python train.py --color_jitter=0.2 --encoder_norm_position="pre" --encoder_layers=12 --encoder_positions="learned" --decoder_activation="swiglu" --decoder_parallel_block=false --decoder_inner_norm=false --lr=0.033 --momentum=0.95 --grad_clip=3.0 --l1_shrink=0.003
Rows from block 6 of the image encoder, named by matrix and row number. Rows with one number belong to one neuron. Each number is 200 + 30 x the weight over its row's rms, rounded and kept within 0 to 999. All counts start at 0. After the name is the row's rms in percent of the matrix's.
# gate: MLP gate (encoder.blocks.6.mlp.gate.weight, 1152x384), inputs 256-383
# fc1: MLP up (encoder.blocks.6.mlp.fc1.weight, 1152x384), inputs 256-383
# fc2: MLP down (encoder.blocks.6.mlp.fc2.weight, 384x1152, transposed), outputs 256-383
gate.1078,096,223,237,180,191,251,199,203,221,166,261,198,180,284,221,166,228,198,216,203,251,198,184,208,181,198,216,181,196,197,320,218,225,189,203,195,189,244,199,194,195,183,156,163,206,139,231,209,184,200,179,175,217,169,206,278,145,195,200,164,248,196,202,254,199,227,207,203,218,288,181,262,220,199,203,184,204,113,203,200,263,242,172,238,201,199,254,208,226,180,243,211,177,207,204,199,167,204,178,190,202,215,200,190,211,148,250,272,194,199,170,221,191,158,210,176,211,212,216,202,169,220,201,185,187,193,218,228,172
gate.1079,098,248,192,221,216,107,177,175,202,187,136,198,226,198,167,200,250,201,159,176,161,221,195,203,186,164,189,260,243,231,230,220,248,203,203,287,171,204,232,228,180,199,170,211,161,246,201,211,232,207,207,199,223,147,203,181,195,278,108,177,140,157,185,252,232,165,239,144,207,233,204,172,199,247,208,181,229,185,201,190,216,234,175,220,168,195,203,223,193,175,171,208,239,181,228,183,309,210,224,159,231,221,171,217,220,183,192,240,187,193,236,216,188,208,239,215,205,195,172,156,238,198,206,186,215,181,204,214,200
gate.1080,106,200,173,271,212,165,187,107,210,171,140,118,145,188,203,199,261,207,155,163,226,178,157,210,201,200,183,236,206,165,210,208,197,179,182,225,243,205,250,195,152,149,237,185,221,250,177,221,171,200,163,187,167,205,211,176,244,191,198,172,221,194,203,214,190,171,232,215,197,157,173,168,185,214,186,196,238,174,200,217,191,169,217,212,186,304,227,209,165,185,202,171,212,218,227,223,195,249,205,175,196,203,203,193,213,209,193,243,266,151,199,202,197,229,208,199,203,144,201,206,203,219,189,172,203,144,200,197,252
gate.1081,110,170,198,297,154,196,201,159,156,183,155,184,186,266,169,177,132,169,170,187,209,196,217,244,204,184,220,211,220,202,206,201,165,156,161,217,179,224,205,195,247,216,222,202,211,205,185,232,164,196,240,184,178,171,167,266,201,261,212,189,273,208,249,127,245,229,196,217,196,266,244,197,221,257,211,161,190,199,259,204,180,226,219,166,228,197,171,226,183,183,230,201,229,192,207,92,199,230,190,214,186,176,206,283,200,194,211,209,206,181,173,189,204,216,200,176,176,197,231,106,195,213,203,182,176,200,187,274,206
gate.1082,104,191,176,201,198,158,202,221,220,150,190,178,224,214,197,235,186,211,168,147,213,189,172,191,199,221,208,219,178,207,241,184,193,186,192,212,191,202,147,237,166,198,220,199,231,217,209,182,213,232,178,212,217,204,214,162,174,244,194,206,224,191,205,179,198,210,200,227,197,206,196,196,197,214,223,201,192,227,195,187,200,220,248,189,184,152,179,204,195,229,201,202,175,159,186,204,251,200,251,172,171,139,239,201,195,200,193,204,199,215,120,179,198,205,175,164,198,245,132,192,201,235,181,235,212,216,213,200,165
gate.1083,100,191,199,169,202,201,185,223,152,170,164,187,196,208,161,213,164,109,204,189,152,198,195,203,178,164,178,163,250,229,275,185,257,185,240,267,249,211,212,190,176,295,200,183,188,204,191,222,196,203,215,169,194,193,201,214,167,207,149,180,226,210,162,199,139,185,216,176,199,176,210,200,203,204,225,182,190,178,170,220,211,201,212,224,221,207,200,191,198,196,213,206,206,201,201,187,212,200,197,239,232,192,259,167,204,258,247,183,213,167,165,157,206,135,173,210,223,134,197,214,244,217,224,307,199,152,170,197,212
gate.1084,093,136,186,243,190,163,173,183,203,188,199,200,190,222,197,196,189,203,218,205,214,159,205,184,188,170,183,232,219,177,219,208,232,189,222,210,194,196,242,192,194,155,194,195,186,200,200,263,180,181,200,203,194,171,195,192,179,266,127,194,197,179,241,221,185,237,219,184,174,141,207,168,161,211,343,183,228,287,173,191,237,216,203,191,149,175,202,280,203,161,167,200,203,228,153,207,168,109,155,226,196,205,195,243,229,204,216,222,232,208,206,187,244,183,173,217,130,194,228,218,228,207,184,211,198,203,206,221,203
gate.1085,096,231,156,172,188,117,175,201,167,197,223,165,179,179,201,246,199,183,194,196,161,221,221,214,214,199,210,204,225,208,185,216,246,186,198,183,218,207,145,179,111,179,190,210,195,215,244,229,186,147,151,185,168,186,203,213,202,205,226,86,202,191,202,169,216,270,197,213,193,206,194,197,216,260,259,191,202,150,143,175,190,153,228,206,197,192,279,279,175,163,230,200,228,192,200,223,194,206,188,196,200,197,201,188,203,205,209,232,213,180,176,201,207,210,177,183,201,174,233,177,259,153,172,161,150,134,209,173,229
gate.1086,094,172,267,133,204,106,280,199,200,215,204,176,182,220,186,220,272,192,185,186,200,140,204,193,215,184,200,132,202,188,181,188,227,215,194,228,201,189,201,213,232,208,148,207,203,211,157,189,237,199,244,200,149,216,186,213,156,174,207,208,164,194,187,204,241,209,162,178,146,255,205,178,184,204,196,243,229,244,181,194,194,211,171,182,198,236,202,218,206,200,146,198,186,189,199,199,195,198,253,222,244,212,191,187,128,198,207,184,174,230,236,180,282,201,221,212,165,210,197,201,240,220,223,216,200,200,215,200,203
gate.1087,096,211,187,251,187,123,243,178,174,213,124,213,215,182,215,193,128,163,200,197,308,255,246,208,192,217,185,208,170,237,200,170,221,206,118,199,228,156,221,192,185,276,181,208,140,204,196,179,197,216,168,225,242,234,200,163,252,208,229,235,152,197,191,211,205,170,173,173,190,201,180,203,200,232,228,235,223,171,216,203,200,249,179,198,177,231,191,229,243,204,186,194,226,185,168,178,194,234,229,222,161,130,191,232,226,204,267,165,184,221,256,182,190,191,200,213,135,209,170,115,196,222,212,129,163,198,222,162,211
gate.1088,092,203,168,206,182,181,214,193,180,219,187,201,216,238,183,207,200,179,211,208,244,222,155,192,185,168,203,193,171,199,225,200,165,209,232,191,217,199,204,236,255,208,215,203,179,190,142,192,205,230,213,203,246,206,173,201,230,224,266,191,198,216,161,153,196,204,152,205,190,166,211,135,188,154,253,164,222,198,176,234,191,261,226,211,207,220,197,213,201,187,224,199,209,180,187,210,249,220,169,200,187,147,194,256,204,225,204,213,252,124,204,190,231,178,211,182,193,230,259,184,221,190,211,201,227,261,202,251,186
gate.1089,113,196,218,228,207,184,195,242,197,239,260,166,197,223,202,155,206,193,203,172,201,177,177,200,212,193,183,214,153,185,226,182,156,120,172,147,194,256,235,207,199,190,195,195,223,195,226,227,211,198,242,191,222,241,232,204,105,210,203,252,155,193,210,200,202,228,178,190,190,259,160,169,220,140,197,210,189,200,198,199,185,297,200,199,208,218,222,180,221,201,195,217,205,247,221,202,200,155,235,191,184,184,201,180,215,214,160,192,133,236,146,202,189,233,179,200,258,217,213,190,200,168,200,202,214,165,190,191,235
gate.1090,097,217,145,151,219,251,232,198,219,195,203,200,234,237,212,213,137,217,210,178,224,210,210,249,183,209,166,227,182,249,185,215,194,189,204,223,194,178,178,251,139,216,232,208,240,164,229,211,195,202,210,198,249,193,98,200,222,209,190,204,263,241,199,200,193,237,234,194,194,177,232,190,203,219,262,192,196,185,293,203,222,231,216,218,248,138,179,204,246,198,216,183,235,207,130,147,200,192,202,261,200,156,208,189,140,263,203,191,193,186,195,207,269,191,202,243,163,175,205,203,224,217,195,165,233,185,229,202,167
gate.1091,092,186,187,176,217,199,190,202,180,260,213,217,238,176,116,179,199,188,216,200,237,207,226,200,199,200,206,216,183,201,200,193,149,213,242,194,198,250,165,237,243,185,190,211,176,212,180,217,236,218,178,227,200,118,177,200,191,153,199,188,189,237,196,200,196,194,196,186,198,225,196,174,125,127,215,205,202,170,194,204,154,187,220,222,206,189,158,199,206,177,220,155,179,184,187,200,237,198,214,175,197,218,201,204,200,192,201,262,153,198,202,205,190,194,200,185,148,237,163,199,246,216,212,174,180,192,206,157,138
gate.1092,099,225,175,170,182,262,196,214,232,204,261,172,243,216,209,237,195,211,156,210,185,207,217,206,286,210,215,206,126,201,285,195,203,141,223,122,162,209,155,161,177,142,218,188,96,192,208,210,185,206,234,209,207,203,213,196,190,200,184,188,186,169,194,227,208,192,185,200,235,200,198,229,229,170,216,205,319,182,211,195,195,297,180,235,150,187,184,189,227,194,199,214,218,208,192,207,189,198,198,203,184,229,202,198,204,203,241,190,188,198,184,172,212,231,175,189,212,174,198,143,180,163,208,204,212,206,222,207,225
gate.1093,088,196,163,199,194,197,204,189,151,208,206,215,196,182,226,196,242,155,197,210,195,209,211,192,200,184,158,197,195,284,174,190,145,161,213,194,214,205,250,231,278,159,198,222,184,225,176,198,190,214,155,216,177,198,208,186,206,167,220,199,231,210,168,196,200,244,191,210,191,256,224,238,183,156,209,136,245,159,193,183,191,193,219,193,170,174,141,203,207,223,200,194,193,100,199,186,212,201,123,198,202,267,206,199,209,188,197,199,210,198,181,210,203,199,232,223,198,194,188,163,167,240,206,203,226,216,185,184,167
gate.1094,108,161,200,187,135,233,180,240,201,204,218,209,200,159,153,200,198,269,218,179,253,200,192,173,217,202,198,153,210,213,222,187,194,211,195,161,191,206,198,113,123,155,228,205,219,208,199,120,198,271,202,215,162,201,205,213,210,182,187,260,166,153,217,221,243,275,203,163,229,209,170,224,209,224,202,187,197,199,193,124,239,195,170,201,144,214,197,198,198,196,227,207,161,232,185,135,305,223,203,176,257,224,187,174,198,204,201,197,213,249,197,237,199,191,246,199,149,209,205,207,201,169,214,185,184,229,199,215,159
gate.1095,093,200,106,182,211,200,205,202,205,158,185,196,165,262,277,204,256,219,182,206,200,256,197,232,199,191,184,199,200,199,197,185,200,234,190,236,200,180,240,222,271,130,195,214,132,204,237,279,151,219,190,198,149,199,194,193,177,204,198,134,193,253,175,178,179,257,189,195,199,216,189,201,228,205,218,172,222,271,181,191,188,180,171,212,172,225,211,238,215,193,211,180,185,207,230,216,195,176,200,220,140,195,216,149,194,214,193,148,191,214,174,185,184,242,210,199,167,199,253,230,184,159,168,229,255,169,208,239,184
fc1.1078,108,163,203,244,197,190,184,204,209,216,183,203,169,192,140,214,261,194,158,239,185,242,200,224,196,207,199,224,195,162,187,194,231,210,156,222,199,205,197,197,292,202,224,193,214,231,212,189,173,230,204,228,143,229,159,238,204,165,200,255,183,240,247,205,171,199,202,220,186,201,170,200,213,199,206,184,164,256,188,179,168,220,229,221,178,205,119,153,255,243,179,178,195,191,245,202,239,211,219,177,225,190,216,200,208,200,182,170,205,190,179,256,156,204,238,188,197,154,212,222,203,211,226,215,198,106,243,194,207
fc1.1079,090,215,195,149,238,207,163,171,196,198,186,201,295,202,190,213,153,200,248,196,184,200,208,204,242,174,224,199,190,267,201,224,216,232,192,254,214,201,234,207,188,205,164,199,241,206,185,202,201,215,216,200,223,133,169,208,229,262,181,187,203,163,164,250,258,198,248,197,203,199,204,210,200,210,210,199,219,194,202,185,200,178,194,135,187,186,170,184,225,190,189,207,197,189,197,159,196,181,238,214,201,191,240,165,198,210,278,224,191,125,220,309,208,177,211,210,183,150,208,202,179,210,200,175,131,184,204,196,176
fc1.1080,102,232,173,206,228,202,201,186,221,237,193,200,207,199,169,192,216,239,248,218,225,218,199,206,183,188,197,183,159,175,210,219,231,206,194,200,121,192,190,223,222,213,149,183,232,201,195,187,195,198,230,199,153,198,267,218,210,169,182,192,206,182,245,154,228,141,207,189,182,203,203,211,182,166,259,206,197,217,204,197,202,185,183,227,224,196,213,220,218,216,203,211,209,157,195,197,157,240,187,214,200,208,201,224,222,151,194,245,218,156,217,239,115,205,250,233,152,189,187,221,203,218,179,176,221,197,192,204,235
fc1.1081,098,201,220,166,187,166,240,215,211,183,252,186,211,188,251,207,254,190,174,212,211,235,229,155,212,226,234,196,190,194,211,207,258,252,246,176,230,160,103,210,229,189,232,199,201,196,194,176,207,195,201,196,216,235,201,184,218,258,147,224,123,198,200,253,200,212,196,187,179,156,193,209,202,214,197,192,227,195,130,196,250,200,241,177,197,153,209,224,201,188,189,189,153,189,186,197,200,209,161,230,187,156,219,168,197,161,277,194,177,189,181,177,193,154,236,215,211,206,196,234,190,153,199,218,209,211,214,201,199
fc1.1082,098,193,206,195,202,174,198,209,222,199,199,148,214,224,200,196,232,184,164,198,206,209,203,180,184,254,178,227,193,197,201,226,200,206,158,215,193,222,181,261,234,218,206,201,170,210,199,189,170,210,159,305,206,207,185,152,242,252,162,217,181,164,166,225,174,231,164,190,182,178,204,191,150,260,228,135,173,189,226,198,214,208,206,181,150,197,217,235,192,190,133,233,189,199,207,256,260,210,207,181,215,191,210,192,118,191,204,198,213,207,218,113,198,196,222,120,194,200,180,174,204,289,198,198,187,183,224,195,200
fc1.1083,099,214,175,195,186,217,184,257,192,106,188,196,202,203,254,229,154,160,194,163,174,224,205,191,191,183,182,200,223,210,200,206,218,215,286,228,206,257,199,189,204,286,209,172,194,197,235,225,208,191,126,180,197,198,208,198,207,163,159,180,201,201,202,213,192,189,180,212,202,181,195,184,145,288,211,179,164,186,190,237,184,202,204,207,197,221,219,200,181,162,225,212,225,227,186,175,193,206,190,252,197,166,263,198,207,202,185,207,193,176,164,202,231,175,177,208,175,161,294,199,220,187,224,227,103,169,148,180,224
fc1.1084,097,197,206,210,185,168,211,173,178,208,209,171,200,198,220,151,159,121,178,254,199,166,165,158,193,202,200,129,189,204,195,185,252,186,185,254,234,241,239,176,179,190,177,184,228,212,243,244,253,193,203,213,166,227,185,200,135,230,124,165,195,189,177,312,201,203,211,181,176,218,209,207,280,193,148,257,196,233,160,206,208,216,135,219,201,244,215,147,203,197,205,201,190,211,172,196,140,120,200,210,163,208,266,124,251,175,200,223,223,197,231,201,173,194,194,201,212,168,208,263,177,200,186,203,159,200,216,197,255
fc1.1085,106,203,195,167,173,204,237,219,168,181,176,190,202,199,155,191,200,161,220,200,194,137,181,253,214,153,271,173,234,186,191,194,171,178,228,191,205,210,198,232,290,98,185,190,168,183,235,244,179,220,222,242,153,201,184,223,173,191,150,232,223,160,225,219,211,224,173,203,210,201,187,193,167,138,163,184,204,173,224,198,224,202,257,190,275,177,194,181,221,190,116,187,222,229,265,150,153,205,230,196,198,177,227,215,141,249,155,177,220,177,190,234,203,183,232,202,178,184,200,298,177,239,201,190,182,250,144,192,192
fc1.1086,103,290,159,126,173,203,176,198,197,231,198,240,206,196,215,152,187,187,206,180,183,196,201,204,198,190,200,230,189,152,180,200,232,176,204,225,202,199,247,227,220,185,250,187,213,168,244,186,186,208,207,195,216,174,176,192,230,199,205,217,190,193,212,178,148,252,249,218,168,195,241,221,200,223,218,182,198,189,209,187,207,213,200,169,156,185,204,234,177,244,210,181,218,190,206,164,150,201,183,63,203,229,182,174,244,196,161,163,163,165,189,241,208,201,175,186,205,190,200,233,229,196,166,255,159,213,181,135,240
fc1.1087,098,200,195,204,202,121,191,199,202,117,219,171,167,200,165,225,170,201,187,165,236,240,213,201,192,185,204,202,249,256,196,153,225,240,107,154,197,297,163,211,200,198,230,211,156,203,195,210,209,180,243,179,153,205,200,219,248,200,203,247,219,129,200,184,209,193,197,190,186,198,196,208,225,222,194,203,203,198,242,173,173,254,218,164,179,172,195,243,186,205,145,244,185,239,199,206,208,210,209,181,205,216,233,213,191,117,191,204,171,211,200,219,262,210,153,228,181,181,199,136,163,188,185,141,196,149,166,245,201
fc1.1088,092,175,222,202,229,227,168,200,271,175,200,195,216,213,223,166,190,176,217,174,217,149,250,199,213,199,200,175,187,214,231,117,124,181,163,208,199,204,236,179,144,149,187,206,187,196,199,130,188,193,194,124,141,209,126,213,161,198,235,215,205,185,206,218,205,233,215,168,215,234,171,298,215,192,199,196,158,214,251,160,182,160,230,211,241,269,215,212,215,212,176,200,174,227,216,219,153,148,215,193,209,298,210,184,152,171,199,143,211,210,197,206,206,237,246,214,208,200,180,200,193,187,189,230,218,133,171,178,213
fc1.1089,102,201,198,188,228,201,188,168,191,224,200,180,199,221,203,161,212,165,195,148,215,207,201,208,192,208,206,190,218,222,200,186,202,196,200,186,225,231,213,204,193,205,195,207,140,232,179,190,214,206,216,212,162,193,198,228,250,258,185,145,202,242,194,222,208,192,249,200,250,188,208,200,197,206,144,215,163,218,201,204,221,157,185,183,185,300,213,202,183,200,193,216,218,156,188,141,192,279,208,229,176,206,174,197,203,193,187,182,189,147,199,208,200,212,205,204,144,232,197,209,225,256,144,167,179,172,211,207,174
fc1.1090,100,194,177,177,185,154,175,205,149,172,170,156,209,262,166,192,204,175,194,209,223,202,216,215,206,198,180,190,219,206,175,195,157,243,166,175,216,169,166,243,228,239,186,248,248,214,204,187,175,199,197,212,194,220,159,244,181,180,217,187,173,284,223,186,150,184,245,176,200,244,259,220,185,244,251,186,195,156,153,202,196,244,183,205,210,175,182,212,230,230,201,196,168,191,215,184,216,257,223,217,202,180,199,223,233,174,198,170,198,200,252,188,201,201,211,204,170,200,185,182,233,200,220,162,178,200,179,192,199
fc1.1091,094,135,249,235,202,161,210,193,184,184,264,148,170,211,232,192,199,195,201,195,133,184,272,234,154,199,179,240,231,184,193,249,203,194,178,182,168,227,217,203,226,193,170,185,203,224,240,151,211,200,181,216,200,168,200,224,194,254,198,223,159,200,181,192,200,245,179,205,160,210,233,192,118,205,211,204,201,191,211,207,258,200,201,274,253,233,192,156,231,217,248,180,173,184,142,174,180,166,184,210,230,242,187,214,201,195,186,216,172,180,106,217,195,185,200,233,178,201,200,185,264,147,211,191,221,215,212,197,216
fc1.1092,103,237,205,196,196,179,225,182,149,195,168,200,195,159,173,200,212,200,201,174,174,220,225,174,195,261,201,269,221,204,214,199,234,224,219,206,171,215,206,147,191,203,204,210,149,208,173,259,301,174,231,232,226,173,207,194,202,167,200,200,168,151,230,216,202,210,257,198,199,139,193,257,242,273,140,171,221,197,227,220,200,254,163,165,190,225,206,238,189,161,192,139,181,195,202,213,203,202,197,216,157,121,137,142,160,222,202,199,225,203,226,212,195,199,220,201,254,202,167,206,215,188,215,195,239,141,205,189,193
fc1.1093,110,191,211,174,201,211,179,204,212,229,211,212,231,188,175,177,183,184,202,192,184,205,212,208,218,223,196,202,209,253,277,202,214,200,210,180,222,227,208,186,222,197,205,215,126,194,215,220,232,257,232,276,200,200,144,257,189,186,159,135,238,217,193,211,201,217,236,192,223,179,206,166,210,269,242,175,194,261,224,196,190,210,176,199,211,180,213,216,234,186,270,212,225,193,207,206,200,117,203,181,161,225,205,141,202,163,204,210,209,211,202,166,165,201,214,213,197,175,179,200,145,215,184,225,199,177,215,169,198
fc1.1094,108,196,128,210,224,257,190,244,193,149,230,211,196,146,208,195,166,178,252,198,227,183,203,173,199,201,220,235,200,255,210,182,120,181,229,143,197,211,226,181,196,154,212,216,229,193,210,190,267,250,208,187,202,206,250,180,146,169,219,201,158,200,195,242,201,205,183,152,192,187,181,211,196,191,186,167,202,228,268,261,209,186,160,200,197,205,188,286,209,204,198,207,221,145,239,154,200,189,207,217,270,179,183,185,186,206,220,220,223,198,272,200,217,200,226,215,158,195,200,199,183,222,197,204,218,207,212,214,175
fc1.1095,089,199,264,215,222,224,202,194,209,223,204,197,179,220,247,225,228,178,206,219,130,258,175,196,166,185,198,254,163,205,203,140,200,269,194,246,243,244,187,154,228,189,227,198,160,238,206,185,194,189,199,147,217,202,156,213,221,215,225,225,198,194,209,194,236,168,167,207,186,207,246,192,154,159,165,204,210,205,194,169,223,189,185,179,207,183,195,229,231,200,240,176,201,155,236,231,199,198,185,197,184,151,218,197,182,212,186,216,219,261,188,195,151,194,245,147,189,160,206,247,227,201,199,217,177,149,218,198,175
fc2.1078,074,179,199,201,218,154,196,203,189,148,129,276,188,200,183,225,264,182,200,200,193,196,223,176,175,211,202,237,196,206,185,217,174,197,213,202,196,187,197,199,201,192,231,200,186,195,273,201,160,200,220,161,198,244,201,288,256,192,273,210,191,214,179,139,184,204,194,182,227,196,154,197,203,202,183,193,223,259,191,197,79,183,199,231,197,180,193,198,170,249,167,178,215,220,179,237,235,190,189,192,249,198,276,198,212,188,200,198,141,196,200,209,199,197,248,196,183,200,186,200,220,229,201,197,209,134,225,81,160
fc2.1079,137,219,237,155,217,200,213,213,182,270,202,188,173,178,204,228,200,191,188,187,228,200,177,186,163,239,203,199,193,243,162,209,182,235,233,199,248,177,214,204,201,169,246,200,175,184,194,198,209,189,182,208,216,169,208,232,268,172,201,196,201,177,212,246,253,196,234,184,207,261,148,212,215,212,168,197,219,191,192,184,195,195,206,200,200,228,184,108,199,135,205,206,192,194,149,207,218,246,198,202,193,214,158,196,184,197,194,168,203,214,199,199,190,239,221,213,219,121,141,218,210,220,224,204,179,219,228,197,203
fc2.1080,167,244,226,186,200,244,160,172,227,198,221,182,149,185,214,185,188,230,201,194,191,239,264,275,158,220,201,242,203,172,168,198,190,178,203,223,190,201,155,224,247,169,209,167,178,206,200,224,132,150,159,233,171,261,245,200,204,195,189,242,184,227,203,118,194,200,214,166,245,266,142,184,215,180,193,169,215,195,198,199,196,225,221,186,174,172,236,202,196,258,179,255,194,222,261,215,220,198,189,187,173,229,196,200,197,218,190,194,225,171,258,198,217,127,237,223,141,219,156,177,207,175,218,206,215,203,208,143,160
fc2.1081,044,201,197,203,200,215,214,201,197,197,201,214,208,199,209,201,195,87,194,204,263,200,205,198,194,236,182,209,204,201,157,202,205,215,200,189,199,201,201,284,200,190,198,299,248,196,200,197,123,121,205,212,202,207,200,176,199,181,187,180,194,202,202,268,217,195,201,173,195,199,194,201,200,269,191,198,200,201,135,198,199,200,200,266,203,204,200,258,199,164,179,205,201,197,200,190,219,200,192,142,211,199,199,168,152,198,200,201,183,195,321,201,204,204,203,200,202,201,317,197,200,188,137,250,196,191,200,200,203
fc2.1082,177,192,196,258,158,225,210,232,208,215,210,173,175,186,186,170,168,204,196,154,200,208,240,171,196,231,219,174,189,193,206,224,200,192,200,168,159,199,242,212,235,191,197,92,173,185,212,235,106,158,231,217,233,190,216,197,209,193,198,174,220,232,229,176,177,185,161,189,198,168,154,190,217,188,176,187,145,210,243,234,197,225,252,217,206,197,239,225,195,169,201,200,201,121,157,195,183,206,202,165,148,241,237,205,130,212,201,184,193,158,211,258,222,207,234,184,192,205,212,196,171,173,166,181,188,225,216,170,239
fc2.1083,119,189,216,169,222,186,200,276,212,177,233,200,194,199,199,176,246,228,228,192,206,172,193,199,225,223,172,203,187,200,205,234,192,202,192,198,144,200,201,208,212,194,197,201,138,214,158,194,237,174,205,171,140,200,189,236,160,179,170,200,141,218,206,188,233,210,200,200,204,183,197,243,243,220,210,200,141,234,208,200,182,211,213,209,204,177,196,249,222,189,241,245,220,211,193,195,196,182,199,199,228,202,200,194,200,182,200,133,158,193,201,222,231,255,200,227,200,255,314,218,214,214,200,191,197,207,188,204,140
fc2.1084,166,199,237,125,197,217,191,179,207,209,181,209,161,166,207,217,187,199,233,200,167,200,187,197,198,143,225,181,202,248,235,169,158,197,196,200,197,121,200,185,221,186,193,189,177,220,200,203,217,190,178,227,251,178,227,215,206,177,282,235,127,212,205,164,207,200,170,199,193,196,246,147,192,205,218,187,232,218,259,199,249,200,160,220,189,136,195,194,219,218,195,177,230,184,216,143,216,213,174,160,259,208,206,203,226,182,226,202,241,209,179,199,155,204,223,170,209,178,165,149,202,204,200,188,210,215,200,229,200
fc2.1085,157,195,237,207,172,194,220,194,201,150,174,203,213,182,191,226,201,213,175,194,224,201,212,207,208,207,216,237,201,156,205,189,174,198,206,210,167,130,204,185,202,165,145,271,234,223,145,241,140,224,218,255,145,203,195,248,207,187,195,166,180,177,186,217,206,193,174,113,199,160,206,210,196,157,212,177,212,271,202,221,198,196,246,200,197,105,209,199,175,247,176,165,209,204,222,249,201,192,231,193,181,212,175,224,182,284,219,205,234,192,177,218,224,201,170,199,163,202,203,207,202,211,219,198,171,206,194,198,202
fc2.1086,058,249,181,194,220,254,194,206,189,196,147,237,187,207,205,197,183,194,191,201,198,226,217,168,192,253,198,211,201,203,180,194,215,225,236,206,205,207,233,228,227,201,225,233,184,209,309,213,184,198,245,211,193,190,194,178,223,228,190,205,174,145,202,181,146,166,185,209,165,201,172,215,150,313,201,149,183,190,185,176,154,200,193,200,206,199,166,215,224,193,206,126,230,205,187,60,192,166,115,201,184,215,208,193,263,201,202,183,231,222,171,201,220,219,211,185,125,198,130,260,205,198,168,183,224,199,209,198,232
fc2.1087,064,210,227,204,200,216,156,223,199,159,216,200,178,219,190,173,108,184,212,224,270,193,192,212,248,186,200,199,159,261,211,119,200,187,158,137,224,222,180,196,168,213,238,206,215,193,190,203,183,174,197,209,202,197,227,201,196,191,197,331,202,194,200,191,192,200,190,190,231,158,195,219,231,201,196,199,207,199,200,207,198,196,202,206,205,199,215,252,200,215,129,241,199,236,194,202,186,203,200,216,230,184,129,255,230,169,179,213,198,220,197,198,242,234,189,217,199,200,201,203,185,162,197,177,201,186,180,212,200
fc2.1088,107,211,200,222,160,220,200,150,171,148,216,220,200,199,192,218,258,195,181,180,200,199,184,212,227,214,201,177,173,235,238,224,188,197,180,200,200,200,248,282,194,228,212,230,230,238,179,151,136,184,212,193,200,213,169,200,219,195,248,200,203,174,191,85,231,229,199,137,200,187,182,198,200,209,204,230,198,200,232,178,187,105,203,203,202,193,210,193,201,199,224,200,202,218,259,193,190,190,205,244,151,243,202,197,209,190,228,187,235,122,187,148,186,261,232,194,200,298,256,204,200,234,218,257,235,195,211,200,195
fc2.1089,118,200,227,252,242,176,209,207,203,208,218,182,161,202,234,204,218,166,196,169,195,171,210,188,257,160,159,184,176,197,126,209,167,146,196,224,214,217,117,206,170,189,223,245,209,219,200,192,224,192,205,177,199,186,208,176,172,241,187,236,199,157,204,183,204,200,215,232,187,199,201,188,201,198,163,201,202,197,224,210,200,108,169,198,173,245,227,203,189,196,207,249,173,203,198,201,202,188,211,191,195,223,222,181,162,251,227,210,177,202,242,242,210,181,220,242,204,201,278,198,200,238,203,201,255,244,230,182,218
fc2.1090,095,188,198,189,196,174,194,192,180,223,156,77,193,192,225,158,194,179,252,203,155,174,192,194,203,181,192,200,227,193,159,200,170,187,198,207,221,223,171,191,214,259,134,190,204,209,198,199,164,170,187,203,185,226,174,244,212,211,210,174,207,263,199,206,226,174,191,227,153,227,193,237,191,254,179,219,171,124,205,198,193,188,244,204,215,208,230,212,221,239,172,201,205,174,222,141,208,226,262,162,176,228,200,176,202,223,185,194,217,170,169,180,205,226,216,182,186,207,172,155,256,197,204,211,181,197,131,230,240
fc2.1091,121,183,206,210,177,200,218,201,184,206,195,179,201,200,135,200,230,204,221,182,163,126,269,189,200,200,167,201,209,236,212,208,201,234,233,176,133,202,232,271,234,190,177,214,200,198,206,200,222,221,211,204,236,194,235,199,169,229,224,190,230,198,191,151,168,191,192,201,132,173,241,201,133,207,198,184,173,200,215,180,275,180,198,233,152,220,224,222,217,256,173,200,201,204,200,198,192,208,206,201,180,202,131,191,171,240,170,283,202,165,201,196,235,233,174,232,190,169,220,270,277,186,278,239,252,235,200,185,159
fc2.1092,074,198,202,200,260,201,199,130,199,217,201,240,154,148,198,228,214,200,213,212,200,200,238,201,201,201,216,255,201,200,211,160,279,184,194,168,221,203,148,147,177,239,189,187,200,195,191,217,261,193,161,198,201,203,200,205,173,200,191,153,204,188,199,195,212,192,259,195,200,202,162,228,200,241,176,184,240,169,200,200,212,200,165,165,200,243,200,200,180,169,169,207,230,194,242,163,186,205,197,181,197,201,201,190,200,221,205,200,199,213,200,203,199,200,205,232,253,228,148,199,194,183,199,200,189,200,218,235,200
fc2.1093,019,200,200,204,199,200,152,200,201,200,200,200,200,200,206,200,194,203,200,202,191,200,200,200,204,198,200,183,200,198,206,200,200,200,210,200,200,200,200,195,240,199,204,268,200,204,217,202,205,200,199,202,201,194,198,198,199,143,194,195,208,200,203,201,227,209,200,201,200,198,200,200,217,222,167,156,215,225,200,201,201,200,200,203,196,201,350,231,251,145,201,201,200,202,190,199,293,33,205,203,198,243,200,200,198,164,202,329,200,200,202,197,194,200,200,200,200,201,159,200,196,234,163,204,187,200,200,198,214
fc2.1094,122,223,232,190,252,122,186,172,209,177,153,207,217,186,135,215,190,234,122,158,200,203,189,175,224,229,184,194,188,202,182,136,208,228,227,266,166,174,201,229,241,256,199,190,191,224,185,198,155,223,165,190,179,248,181,207,181,201,182,223,206,182,237,189,202,186,201,202,142,201,213,199,225,192,142,168,237,209,160,205,165,201,242,226,209,203,160,193,258,209,205,158,252,200,202,229,221,191,192,200,200,192,186,287,178,161,249,131,232,210,203,208,147,216,172,186,242,226,175,227,124,220,229,200,164,233,228,221,200
fc2.1095,094,247,188,212,201,225,200,210,292,192,206,213,196,206,214,179,207,234,212,186,152,205,199,204,222,168,216,211,162,196,192,194,198,219,190,197,199,279,191,176,233,194,205,179,185,252,195,189,175,206,220,169,197,198,128,186,236,199,204,200,205,203,236,202,199,196,142,247,192,245,198,201,181,159,184,204,232,200,267,216,218,200,184,212,202,300,158,184,237,211,186,205,226,211,254,204,216,210,229,196,196,200,213,205,202,187,169,202,199,200,222,208,129,181,212,197,188,136,198,166,224,258,229,197,168,188,193,227,212